Weights of a small contrastive image-text model.
Model: 17M parameters, encoder arch resnet, encoder norm batchnorm, encoder activation silu, encoder depths [2, 2, 2, 2], text encoder width 256, text encoder layers 7.
Training: adamw at rate 0.00086, 18800 steps, batches of 256.
Rows from block 5 of the image encoder, named by matrix and row number. Rows with one number belong to one channel. Each number is 50 + 10 x the weight over its row's rms, rounded and kept within 0 to 99. All counts start at 0. After the name is the row's rms in percent of the matrix's.
# convs0: first 3x3 conv (encoder.blocks.5.convs.0.weight, 256x256x3x3), inputs 48-63, a 3x3 kernel for each
# convs1: second 3x3 conv (encoder.blocks.5.convs.1.weight, 256x256x3x3, transposed), outputs 48-63, a 3x3 kernel for each
convs0.138 101:50 39 51 51 50 56 44 50 50 56 42 66 50 38 40 46 49 53 54 47 49 51 50 43 49 45 43 47 50 50 47 43 31 38 48 52 52 52 51 50 49 47 44 50 46 50 35 26 99 68 22 51 49 22 50 56 57 44 38 14 17 43 63 51 50 52 52 50 50 50 50 37 55 55 50 50 53 45 50 50 65 06 28 53 49 47 89 27 39 55 47 42 50 51 49 58 36 48 49 50 55 55 59 46 54 52 56 56 49 48 46 35 46 20 45 38 40 50 51 51 54 52 48 36 63 51 51 46 49 48 47 50 52 41 40 48 32 56 51 46 51 49 42 01
convs1.138 129:49 48 54 48 46 62 48 49 65 48 48 48 48 47 40 51 50 51 60 49 52 72 50 51 51 47 50 55 46 42 48 47 48 48 45 40 25 50 52 50 53 67 50 50 51 29 47 66 43 49 74 44 42 50 46 42 46 49 39 35 50 47 48 56 63 51 53 56 55 63 69 71 48 50 46 47 47 36 53 50 49 53 48 46 59 26 00 47 41 40 35 46 51 46 46 52 40 49 58 53 50 47 49 39 45 49 46 49 49 45 49 50 43 32 50 36 25 53 51 48 52 48 38 50 44 41 47 52 66 46 70 96 44 48 50 50 47 48 49 35 39 50 50 48
convs0.139 083:50 49 50 49 46 50 50 47 51 52 52 54 51 51 53 51 51 51 49 45 44 37 20 32 39 39 52 53 50 47 50 45 48 49 48 47 55 61 61 61 76 65 52 53 55 50 45 42 51 49 49 44 43 48 48 51 54 49 53 63 53 59 54 51 50 50 50 50 50 50 50 50 52 51 53 55 66 56 51 50 49 50 50 49 49 49 49 50 53 53 49 50 42 52 51 48 51 47 46 53 51 51 51 50 48 50 49 49 55 50 53 57 51 55 56 55 54 50 43 53 49 47 52 47 44 45 54 68 60 52 56 53 50 51 49 52 50 51 51 51 51 53 54 61
convs1.139 127:53 54 55 55 54 58 55 54 56 50 50 50 50 36 50 51 50 51 57 52 54 50 11 52 52 55 62 51 50 50 38 44 50 43 46 51 41 37 48 49 50 49 49 50 47 49 49 50 48 48 49 48 50 50 50 49 48 50 49 49 50 49 49 61 56 63 58 53 65 56 54 68 51 45 50 49 39 50 50 40 50 51 52 52 50 51 51 51 51 50 49 48 49 50 50 51 49 50 51 50 51 50 49 50 49 50 49 49 41 38 39 40 33 36 43 37 39 37 32 29 41 34 29 41 33 34 50 50 51 47 49 51 42 47 49 52 52 50 50 50 49 50 50 49
convs0.140 098:53 53 47 56 59 47 54 60 54 47 48 54 46 41 53 50 52 57 48 54 35 49 52 57 48 49 22 54 51 56 51 46 50 56 71 51 57 59 58 58 54 60 49 63 44 57 61 35 54 53 56 49 68 28 49 43 50 43 31 62 52 61 53 51 49 40 54 53 50 48 51 29 45 50 51 47 48 49 50 50 52 52 61 51 54 55 50 37 43 35 59 59 52 53 69 54 51 96 43 52 50 12 57 51 32 47 46 30 45 43 45 49 42 39 50 46 46 48 52 50 44 51 54 27 34 57 51 52 72 51 52 51 52 48 74 30 49 51 49 46 55 45 49 49
convs1.140 127:50 61 52 53 71 59 55 75 60 50 50 58 49 39 50 50 50 51 51 52 51 50 49 50 50 51 50 50 54 52 45 47 41 48 46 42 53 49 49 53 47 46 52 49 47 44 48 50 47 49 49 45 49 50 45 46 47 47 40 15 49 49 43 57 51 58 60 51 56 57 50 61 49 43 46 48 34 32 48 36 48 49 48 43 49 47 51 49 47 47 51 50 31 42 49 34 50 49 35 50 45 50 42 42 50 49 46 51 44 49 48 47 50 41 49 52 50 50 49 48 49 49 38 46 44 45 49 50 49 49 50 50 50 50 50 46 40 45 38 11 15 47 36 47
convs0.141 092:51 50 50 49 49 50 50 49 49 51 38 51 50 54 55 51 51 53 30 09 38 10 03 14 11 10 28 58 52 53 54 51 52 55 50 51 49 54 53 55 63 59 52 52 56 49 43 40 51 49 46 47 40 46 48 48 52 52 61 60 59 58 59 46 50 48 47 49 48 49 50 52 52 52 61 57 71 64 61 57 54 57 56 56 52 52 51 51 51 51 61 56 49 59 53 49 49 49 50 54 50 51 52 51 50 52 50 50 56 54 54 55 52 50 52 51 51 44 48 48 53 50 49 50 49 50 50 58 60 53 67 63 52 60 60 43 50 51 50 49 50 53 53 53
convs1.141 114:59 57 56 65 58 56 66 63 56 52 50 49 51 36 39 55 50 50 51 34 54 47 00 38 50 47 54 51 46 44 29 27 42 37 36 45 50 42 50 50 49 49 48 47 49 50 48 45 45 43 44 49 48 49 50 49 49 49 49 48 50 50 49 74 58 67 77 59 67 69 58 73 54 53 55 50 49 51 51 50 51 50 51 51 51 51 51 51 51 51 50 46 48 49 46 43 49 48 44 50 50 50 49 50 50 47 49 50 26 32 25 28 35 26 33 39 37 38 35 26 44 41 33 43 38 29 50 49 51 49 50 50 45 49 50 50 52 50 50 52 51 50 51 50
convs0.142 098:41 56 35 48 50 57 47 56 58 52 50 50 52 50 58 52 50 53 45 41 48 49 47 55 46 55 51 50 64 47 50 54 51 49 54 31 54 55 42 50 51 50 50 74 53 49 56 36 52 50 49 48 49 47 63 50 50 56 50 61 51 54 53 55 54 40 58 50 43 49 48 48 51 52 52 51 48 50 46 48 41 48 50 45 49 51 53 50 52 50 29 72 38 39 52 49 48 65 51 49 46 42 50 52 63 49 71 51 49 43 44 54 46 54 43 46 49 50 61 50 50 50 50 49 49 56 49 48 53 49 27 46 50 43 49 44 50 39 28 50 57 20 50 58
convs1.142 099:49 54 49 57 61 56 53 67 54 50 51 80 48 34 64 49 49 69 52 70 51 50 53 50 48 52 40 50 46 38 41 44 14 49 49 36 49 49 48 48 49 36 56 49 43 51 50 48 47 61 56 49 59 66 50 49 50 54 42 31 50 37 42 53 41 51 50 28 47 56 40 49 46 33 46 45 29 44 38 12 32 56 71 56 60 70 54 44 50 41 50 50 30 46 50 10 50 54 32 51 47 49 46 41 50 44 32 55 49 52 51 41 52 50 31 50 50 43 40 20 43 44 09 38 40 20 35 49 46 41 51 50 52 50 50 50 41 33 51 40 41 47 34 49